Weights of a small image denoising model.
Model: 0.765M parameters, arch edsr, activation leaky_relu, depths [18], widths [48].
Rows from block 8, named by matrix and row number. Rows with one number belong to one channel. Each number is 50 + 15 x the weight over its row's rms, rounded and kept within 0 to 99. All counts start at 0. After the name is the row's rms in percent of the matrix's.
# convs0: first 3x3 conv (model.blocks.8.convs.0.weight, 48x48x3x3), inputs 15-19, a 3x3 kernel for each
# convs1: second 3x3 conv (model.blocks.8.convs.1.weight, 48x48x3x3, transposed), outputs 15-19, a 3x3 kernel for each
convs0.0 123:41 41 50 62 89 53 62 56 61 66 10 21 67 70 33 55 54 41 33 46 57 45 39 39 44 48 57 58 37 53 40 54 64 37 65 44 52 61 57 46 56 60 54 50 41
convs0.1 092:50 82 44 54 31 58 58 55 49 49 30 28 32 45 50 27 48 48 41 54 33 53 40 64 32 51 36 61 65 47 73 41 52 68 71 41 24 46 56 47 55 21 50 45 61
convs0.2 097:27 75 54 45 30 62 46 48 96 56 50 32 51 59 27 54 36 47 45 44 76 59 44 26 48 54 71 41 45 48 57 60 48 73 35 58 47 61 59 44 42 66 67 37 54
convs0.3 101:39 44 44 45 31 64 48 29 49 69 48 89 52 50 38 52 58 19 21 30 18 49 51 74 83 58 72 58 44 67 48 57 50 38 55 65 30 36 41 47 37 33 73 74 74
convs0.4 103:63 56 72 46 40 57 48 49 45 51 41 61 37 49 27 30 46 49 62 47 52 48 47 68 72 55 37 50 35 41 51 44 29 78 77 46 29 27 64 65 55 61 68 41 55
convs0.5 096:28 66 90 36 47 64 63 54 92 65 50 52 45 38 44 64 34 40 64 54 32 75 59 68 61 67 52 43 43 67 42 53 52 51 34 25 43 50 49 40 65 35 44 36 46
convs0.6 099:39 60 41 74 54 67 06 59 45 50 53 89 64 73 81 40 59 47 69 53 49 52 41 48 32 62 47 48 51 54 33 56 63 61 43 34 59 54 44 46 50 53 53 47 48
convs0.7 094:32 36 13 17 21 30 42 54 71 56 83 60 53 45 37 49 68 36 41 40 59 52 60 48 58 58 45 41 40 51 40 23 36 65 37 40 35 38 50 46 40 39 52 54 62
convs0.8 087:38 32 73 42 62 80 63 99 53 52 32 44 54 27 78 61 55 49 50 37 53 23 38 77 53 39 46 56 20 45 68 53 69 56 61 38 47 52 49 54 54 39 47 63 66
convs0.9 095:97 59 37 56 52 47 54 50 65 45 39 75 36 40 40 24 24 45 30 37 22 37 63 53 77 65 63 47 48 47 55 56 58 91 78 47 44 56 42 45 63 55 56 39 62
convs0.10 095:22 38 54 58 28 45 41 75 69 32 60 42 46 42 57 56 47 51 57 58 44 47 67 57 70 49 54 04 52 60 71 37 54 72 71 49 51 40 44 43 57 40 44 45 44
convs0.11 121:48 43 69 42 20 63 34 37 43 53 69 37 62 70 55 41 23 38 54 51 38 49 62 50 37 57 24 66 68 44 61 40 45 74 00 30 58 60 49 45 42 62 64 53 48
convs0.12 093:47 52 38 24 53 46 46 53 48 19 61 62 40 53 75 37 48 65 51 51 42 54 64 39 56 71 61 37 48 55 42 35 60 65 36 39 46 41 55 50 50 45 37 50 27
convs0.13 090:48 28 45 57 55 32 33 45 71 71 33 68 50 17 55 17 37 46 57 31 50 35 39 62 28 72 35 60 25 58 45 38 44 71 63 59 64 58 55 60 49 38 43 74 27
convs0.14 129:62 66 58 46 12 58 10 28 44 52 71 73 43 62 53 22 55 50 24 32 60 61 36 47 54 53 91 45 26 46 40 41 46 32 50 56 67 82 65 50 35 40 60 35 49
convs0.15 082:40 42 51 73 45 72 50 71 73 30 49 31 64 39 51 54 40 66 41 61 55 53 48 55 42 39 47 30 60 48 55 45 52 62 59 64 37 50 37 22 63 37 50 56 43
convs0.16 092:38 55 42 76 34 26 26 62 47 52 66 80 69 86 55 44 62 75 65 50 51 42 62 40 38 43 51 65 36 81 37 25 50 27 41 45 65 60 00 87 49 40 63 59 46
convs0.17 091:62 48 11 43 67 32 66 61 71 60 29 40 39 09 23 51 43 72 43 55 56 67 41 49 46 62 49 63 58 81 57 56 63 43 42 40 71 42 60 49 38 42 54 32 70
convs0.18 087:70 47 10 74 54 31 49 43 45 38 61 14 48 45 46 42 61 77 33 55 36 65 72 46 72 65 56 58 47 08 46 48 44 99 64 79 49 52 54 53 49 46 80 37 69
convs0.19 087:46 60 47 55 52 55 67 45 18 60 38 52 46 82 84 38 92 72 31 50 57 26 51 54 49 73 74 35 33 21 52 29 64 54 40 52 62 52 36 35 84 48 31 58 31
convs0.20 088:67 71 28 36 24 44 51 35 26 59 78 39 50 58 44 72 68 45 62 64 41 51 50 57 54 72 53 47 91 62 42 56 62 24 47 31 64 40 54 44 54 37 43 58 38
convs0.21 093:54 72 41 57 39 55 56 58 18 47 49 57 56 44 57 35 44 42 54 52 42 51 65 35 65 39 37 30 67 38 49 62 56 61 31 41 42 47 60 61 56 59 73 67 77
convs0.22 092:61 37 51 54 61 49 54 72 63 21 27 63 39 63 57 50 72 76 33 51 39 41 47 36 54 50 64 49 67 68 73 37 66 49 51 41 25 56 65 64 38 49 29 46 44
convs0.23 102:36 65 28 54 53 72 51 21 18 62 39 45 52 70 50 43 47 70 32 56 67 70 54 58 54 66 60 62 52 50 33 30 68 28 45 55 33 42 40 47 46 71 53 48 72
convs0.24 135:34 33 33 58 29 37 47 49 19 72 74 56 64 52 50 72 62 49 45 64 38 42 50 70 53 59 57 59 52 29 37 51 64 28 42 78 63 47 52 28 47 45 30 56 39
convs0.25 100:64 44 57 54 33 87 65 15 40 48 49 48 57 38 52 62 43 54 77 24 98 63 09 62 47 00 73 46 67 54 34 41 63 48 27 36 40 48 55 48 55 56 60 55 55
convs0.26 108:46 24 41 49 49 43 45 78 52 75 53 49 51 67 41 66 40 73 58 38 43 51 47 79 79 22 61 46 58 64 49 60 64 38 44 46 47 59 24 34 38 41 62 37 46
convs0.27 117:46 18 39 34 20 52 34 46 37 70 61 30 52 54 52 43 68 69 55 75 44 45 32 39 56 47 47 44 69 60 34 45 47 57 33 37 72 40 24 39 34 42 45 55 27
convs0.28 101:57 41 53 65 36 57 30 53 06 58 51 72 58 92 43 51 48 58 56 56 49 53 65 48 76 48 65 60 35 58 46 43 52 71 46 44 60 46 52 50 61 56 71 29 42
convs0.29 114:32 56 60 41 59 73 77 37 63 46 55 53 60 64 51 43 56 40 36 39 49 20 41 59 28 36 46 77 34 39 45 40 37 38 51 38 54 59 55 50 41 38 53 58 45
convs0.30 087:58 48 41 67 86 26 79 74 82 38 56 75 53 31 70 39 18 59 60 66 35 40 52 40 52 48 72 47 38 88 58 43 54 41 22 56 36 44 73 45 63 40 46 46 44
convs0.31 091:69 53 46 56 71 65 47 53 64 50 39 44 44 49 63 61 59 51 48 52 39 40 29 41 81 67 60 37 57 74 71 58 20 46 49 45 53 34 27 50 41 44 50 40 48
convs0.32 090:40 43 53 53 38 50 46 62 43 51 55 55 40 50 68 84 49 36 12 48 69 38 44 35 37 55 78 32 44 67 64 54 36 26 50 70 52 39 55 36 47 71 30 50 65
convs0.33 101:54 74 48 60 74 40 48 39 56 29 26 66 40 44 46 68 60 36 51 51 60 60 50 57 30 48 30 64 30 63 39 41 39 29 68 77 62 50 75 40 53 53 31 57 55
convs0.34 092:38 56 30 85 96 40 72 33 43 51 24 86 45 87 48 58 78 53 45 48 63 35 68 54 42 46 75 33 70 57 58 52 39 38 51 45 44 57 39 53 62 44 44 38 34
convs0.35 127:49 51 34 30 75 68 38 51 72 43 47 11 34 23 50 38 38 65 41 49 64 46 58 68 66 38 50 77 64 10 42 40 75 73 29 22 53 43 62 27 42 74 59 14 36
convs0.36 091:77 39 54 07 28 58 70 59 36 76 78 48 61 59 62 56 56 21 45 53 51 62 35 49 42 62 45 24 28 18 79 20 13 29 44 70 47 47 64 37 42 40 35 52 70
convs0.37 104:33 51 59 72 63 48 22 58 54 31 59 36 46 51 65 42 52 59 39 29 77 42 33 79 68 41 43 47 70 61 42 34 71 72 24 44 52 77 43 48 45 33 73 32 53
convs0.38 099:33 66 76 53 67 52 44 54 67 44 22 04 34 38 53 47 20 47 51 64 57 39 42 58 29 37 41 50 59 31 62 35 60 83 43 62 32 46 39 46 54 62 61 64 43
convs0.39 091:29 58 47 57 37 45 26 45 55 59 65 52 43 55 67 66 71 46 58 50 45 62 42 51 60 41 50 49 61 52 57 59 48 55 42 46 73 45 72 77 57 39 69 53 37
convs0.40 091:66 68 38 49 61 43 43 64 35 69 62 53 42 55 64 42 38 39 53 62 39 37 55 51 39 31 33 49 49 52 77 76 56 65 29 61 75 30 46 58 51 30 44 43 51
convs0.41 087:54 55 42 73 47 54 36 45 35 45 35 75 45 42 45 24 48 52 31 45 54 54 54 48 52 39 42 16 43 55 16 63 63 69 49 68 58 35 58 41 48 56 51 62 35
convs0.42 100:67 58 55 85 59 43 26 24 63 55 60 42 59 82 55 27 50 38 37 41 56 63 20 56 47 62 69 40 50 22 27 47 63 42 39 42 53 61 75 55 46 70 57 59 62
convs0.43 112:14 37 57 53 99 78 56 54 73 59 25 44 72 38 30 48 45 59 35 94 43 56 49 32 51 41 61 57 43 50 37 42 50 40 47 61 51 48 47 37 60 76 54 45 44
convs0.44 102:59 38 65 59 59 44 43 44 47 58 59 59 55 55 41 65 63 47 58 42 50 61 58 70 37 31 49 80 68 53 69 70 69 42 43 47 49 39 36 43 57 30 47 40 49
convs0.45 088:38 66 44 73 69 47 28 25 34 66 45 38 76 46 40 65 18 17 47 42 68 64 52 38 39 61 52 56 41 41 38 43 55 54 55 55 32 50 66 44 40 48 46 46 60
convs0.46 094:77 59 66 67 79 55 40 40 15 41 74 69 46 98 82 19 70 70 36 47 47 49 64 53 43 62 27 33 49 50 48 48 44 53 40 40 55 77 54 58 29 54 46 32 48
convs0.47 114:34 52 47 40 54 52 45 69 41 38 49 54 39 77 51 59 62 47 44 72 31 56 23 56 51 29 62 57 51 35 39 36 50 61 53 44 49 55 66 37 68 52 48 32 41
convs1.0 124:56 65 45 87 99 73 38 40 57 43 65 45 51 46 38 27 10 52 39 36 50 34 41 48 45 49 48 35 53 46 19 72 55 63 30 61 68 50 37 61 82 34 51 65 45
convs1.1 097:62 50 89 31 50 45 58 40 51 28 48 28 65 23 15 76 40 75 42 60 54 45 63 30 56 53 47 78 65 45 52 59 52 80 59 47 43 74 50 52 46 47 51 49 60
convs1.2 101:46 83 44 46 61 43 53 40 55 47 31 49 40 47 49 62 48 27 58 25 47 61 43 42 66 34 37 57 69 56 50 54 52 82 59 64 53 43 43 84 67 49 32 45 34
convs1.3 093:45 67 57 44 63 76 44 45 38 81 43 64 44 43 58 26 65 59 46 43 46 44 44 57 61 58 74 55 38 94 53 41 56 27 55 27 36 32 25 59 56 59 55 58 59
convs1.4 110:44 47 44 40 58 58 55 66 71 50 49 58 32 46 84 76 63 73 48 38 54 56 45 43 50 61 57 43 28 50 62 46 32 61 29 66 55 48 65 14 46 54 66 80 32
convs1.5 099:57 57 20 28 71 09 85 48 84 87 61 55 47 41 36 46 37 49 64 62 52 46 46 52 58 47 62 28 19 62 67 42 54 10 29 23 60 42 56 59 26 51 42 31 28
convs1.6 120:39 43 05 31 72 71 58 30 50 59 31 49 27 48 57 18 36 45 66 49 68 41 43 58 44 45 49 74 44 29 77 57 52 41 49 57 46 41 67 67 40 36 53 52 47
convs1.7 091:26 77 58 40 94 63 74 32 32 63 49 63 61 56 46 26 18 74 66 47 48 44 55 55 51 59 66 69 45 05 54 67 35 69 29 33 28 45 53 47 63 51 47 49 52
convs1.8 106:55 05 35 23 50 72 40 72 62 46 46 64 24 57 47 65 72 55 64 66 47 38 48 66 30 39 54 66 47 54 41 48 40 56 71 41 22 35 46 71 40 56 52 52 60
convs1.9 086:20 30 53 56 42 56 81 47 40 55 72 61 44 54 69 36 39 52 50 48 47 42 50 47 64 54 70 44 18 12 46 46 57 71 73 58 57 66 62 31 33 56 43 35 49
convs1.10 092:48 47 62 74 11 81 68 85 79 46 87 38 66 45 66 47 41 49 37 55 33 53 47 54 57 63 46 64 36 33 46 41 54 68 52 68 54 88 56 60 54 52 53 32 51
convs1.11 107:54 43 48 66 32 58 93 94 75 45 24 46 22 48 55 55 78 59 36 36 62 42 49 49 44 36 59 40 42 45 69 12 37 12 32 66 34 61 47 54 61 41 57 46 44
convs1.12 096:02 03 56 36 54 93 53 65 57 44 56 70 20 46 65 35 49 55 49 42 30 47 65 30 44 51 41 37 46 72 37 41 78 26 68 53 58 44 47 54 53 55 37 53 38
convs1.13 088:38 60 43 66 39 47 51 84 51 48 57 74 44 79 61 34 71 42 48 43 43 43 68 68 57 75 53 40 32 32 48 56 82 42 67 40 66 33 40 64 52 50 60 61 26
convs1.14 124:62 18 10 60 02 56 45 31 67 37 67 42 53 56 62 67 59 45 48 60 60 55 48 67 60 47 47 31 43 45 29 48 36 53 53 54 67 68 34 46 65 32 45 28 53
convs1.15 094:05 50 39 32 54 21 68 62 41 39 57 50 28 67 54 34 53 59 55 49 45 59 63 58 51 47 48 40 48 53 29 41 54 41 50 64 56 53 33 45 30 49 60 68 60
convs1.16 091:15 50 31 39 37 68 33 53 54 53 48 61 57 64 49 61 65 41 71 53 74 59 39 52 57 27 45 64 62 78 56 68 76 31 70 53 50 53 16 25 44 17 79 53 43
convs1.17 095:53 44 26 49 45 66 56 46 21 18 50 69 59 77 63 58 84 17 50 49 63 43 62 34 60 66 60 70 80 67 64 31 43 00 25 50 48 57 51 63 58 38 54 50 38
convs1.18 096:65 63 39 65 40 20 57 56 35 30 37 24 49 47 46 76 49 68 56 54 49 54 42 42 81 45 54 17 57 00 50 51 22 99 37 65 42 44 16 58 51 43 67 55 45
convs1.19 089:72 46 58 30 52 54 53 15 49 44 14 44 42 29 43 66 66 49 30 43 49 64 63 67 42 55 76 42 52 55 64 67 48 63 58 71 71 32 64 36 13 64 62 67 45
convs1.20 086:85 74 61 37 62 77 63 29 35 41 57 51 52 52 65 60 16 56 37 33 47 44 68 56 52 34 40 56 65 53 27 40 41 22 00 32 55 49 59 81 52 43 54 31 30
convs1.21 088:63 55 62 37 32 56 48 35 52 66 47 51 52 52 50 61 67 59 63 53 44 57 56 59 70 50 51 60 69 51 27 34 37 62 44 62 23 33 54 34 50 41 40 45 50
convs1.22 094:38 38 57 42 68 68 64 54 30 42 45 49 35 43 48 47 43 65 44 48 36 70 52 65 57 73 66 67 79 58 57 55 46 45 29 74 48 47 74 54 62 45 22 22 67
convs1.23 099:99 78 76 76 58 65 50 41 68 49 28 49 52 68 77 64 65 44 36 27 41 35 51 52 49 43 68 62 67 87 20 84 81 56 51 31 23 52 47 38 44 37 55 65 63
convs1.24 114:42 54 43 39 47 29 39 52 48 27 50 43 55 43 44 43 46 61 55 35 47 41 44 50 27 29 42 52 80 72 69 64 64 83 94 49 44 27 61 50 59 56 48 67 42
convs1.25 101:45 39 58 47 79 44 39 50 34 66 43 72 55 63 56 28 52 40 28 64 39 50 59 17 25 10 22 42 42 77 68 26 61 53 57 55 30 28 47 51 36 36 43 36 61
convs1.26 117:36 40 54 55 35 76 72 53 56 46 72 41 57 48 51 40 54 52 68 64 32 32 50 52 61 57 58 73 54 81 42 26 60 47 51 49 53 68 42 32 49 57 60 39 37
convs1.27 117:15 28 39 62 21 00 29 67 32 33 47 38 60 63 36 67 62 33 59 63 66 46 40 57 38 55 63 34 61 74 49 48 61 08 42 59 62 52 55 46 72 49 62 54 41
convs1.28 080:64 42 64 28 35 38 50 35 26 48 51 57 63 39 31 38 56 45 29 53 43 49 30 22 41 38 37 56 35 13 38 54 35 57 48 16 58 61 23 39 40 58 47 47 44
convs1.29 107:73 28 71 52 25 89 61 35 62 65 62 38 90 50 67 39 40 61 48 51 55 30 64 70 33 46 51 50 25 15 19 40 51 45 21 24 41 47 46 64 56 46 48 33 23
convs1.30 091:58 42 27 81 30 31 47 60 52 59 80 66 34 65 55 18 46 50 38 36 49 47 48 66 35 49 33 32 37 57 21 72 57 17 39 56 39 57 39 52 48 49 55 69 53
convs1.31 087:46 65 68 38 27 41 37 41 25 43 35 35 55 42 43 81 60 59 46 36 43 59 67 51 61 45 73 66 64 68 99 33 35 28 32 53 58 68 72 59 46 54 65 58 56
convs1.32 091:60 53 51 54 60 38 48 52 66 58 71 30 33 49 82 41 47 41 33 49 52 48 64 53 42 56 78 19 38 85 70 38 33 00 53 59 45 46 94 40 44 67 45 70 71
convs1.33 090:28 44 50 41 54 50 54 42 48 50 29 28 58 49 45 24 57 70 45 59 71 40 50 44 15 39 45 25 01 55 55 48 59 27 72 28 65 59 78 50 56 77 15 66 43
convs1.34 092:47 58 29 69 08 27 78 48 66 50 24 35 72 38 50 50 84 44 48 43 74 46 38 56 35 27 59 65 43 60 79 34 30 23 47 69 48 63 57 56 39 47 60 52 49
convs1.35 131:43 78 80 15 71 55 65 50 51 52 61 56 52 57 61 48 44 59 50 54 46 64 62 63 45 66 67 13 33 21 18 00 41 28 38 26 56 60 64 52 49 48 54 59 51
convs1.36 091:76 28 30 40 63 89 38 55 25 41 41 50 34 43 56 51 29 38 52 23 59 63 56 35 60 46 53 53 49 59 96 93 25 62 89 66 40 43 61 55 50 42 56 60 53
convs1.37 111:86 00 39 52 44 73 60 82 77 85 43 53 46 72 59 34 59 44 39 39 37 46 50 55 45 57 36 61 62 57 50 47 43 64 83 46 41 54 45 74 52 23 51 52 50
convs1.38 104:61 60 56 39 26 74 15 50 51 67 67 00 58 32 56 65 41 32 50 59 52 34 41 54 37 31 48 71 67 32 68 49 49 94 75 54 33 37 57 44 57 49 36 44 63
convs1.39 084:40 64 78 41 66 68 35 39 51 62 45 35 43 50 50 50 57 29 46 55 39 41 57 46 54 54 52 54 73 43 33 44 41 58 30 48 55 42 30 58 56 22 49 63 38
convs1.40 081:55 58 74 43 47 57 80 38 53 54 52 60 53 52 67 61 42 49 50 60 62 55 62 72 52 55 50 65 75 38 44 37 34 67 30 50 71 61 48 79 38 57 43 61 28
convs1.41 087:58 57 74 46 72 50 46 47 47 52 63 74 51 66 34 37 66 49 68 65 48 63 60 37 54 55 60 51 56 45 30 53 97 65 56 77 72 51 54 44 61 45 53 63 37
convs1.42 121:67 74 35 44 49 31 70 61 48 59 66 71 56 48 63 57 54 33 48 54 45 73 51 47 54 57 64 29 67 77 41 65 88 65 67 46 47 51 59 23 51 46 21 50 50
convs1.43 114:20 33 44 28 02 42 53 33 52 31 61 62 71 77 48 38 77 41 55 61 54 56 47 67 71 58 47 64 58 66 56 59 48 54 40 40 39 52 27 36 37 55 54 20 42
convs1.44 085:49 51 50 58 47 64 30 47 61 45 45 37 35 69 27 41 53 56 29 51 48 38 67 52 41 56 39 28 30 32 51 38 37 50 28 14 36 41 37 68 65 55 49 49 40
convs1.45 092:46 57 54 55 30 22 60 26 76 90 84 58 52 41 38 50 63 00 48 59 43 55 65 58 39 55 53 65 48 48 68 62 55 63 54 65 35 53 60 45 40 65 40 36 68
convs1.46 103:71 53 54 66 31 63 22 46 27 30 33 71 29 39 38 44 31 47 52 52 44 33 67 48 64 38 61 68 42 58 53 36 40 83 65 39 44 46 74 51 82 50 38 31 58
convs1.47 101:58 39 41 41 33 72 45 55 47 59 37 47 31 34 47 30 50 48 42 57 47 64 80 47 65 59 63 62 64 34 37 51 65 57 48 61 81 96 54 60 59 55 44 50 54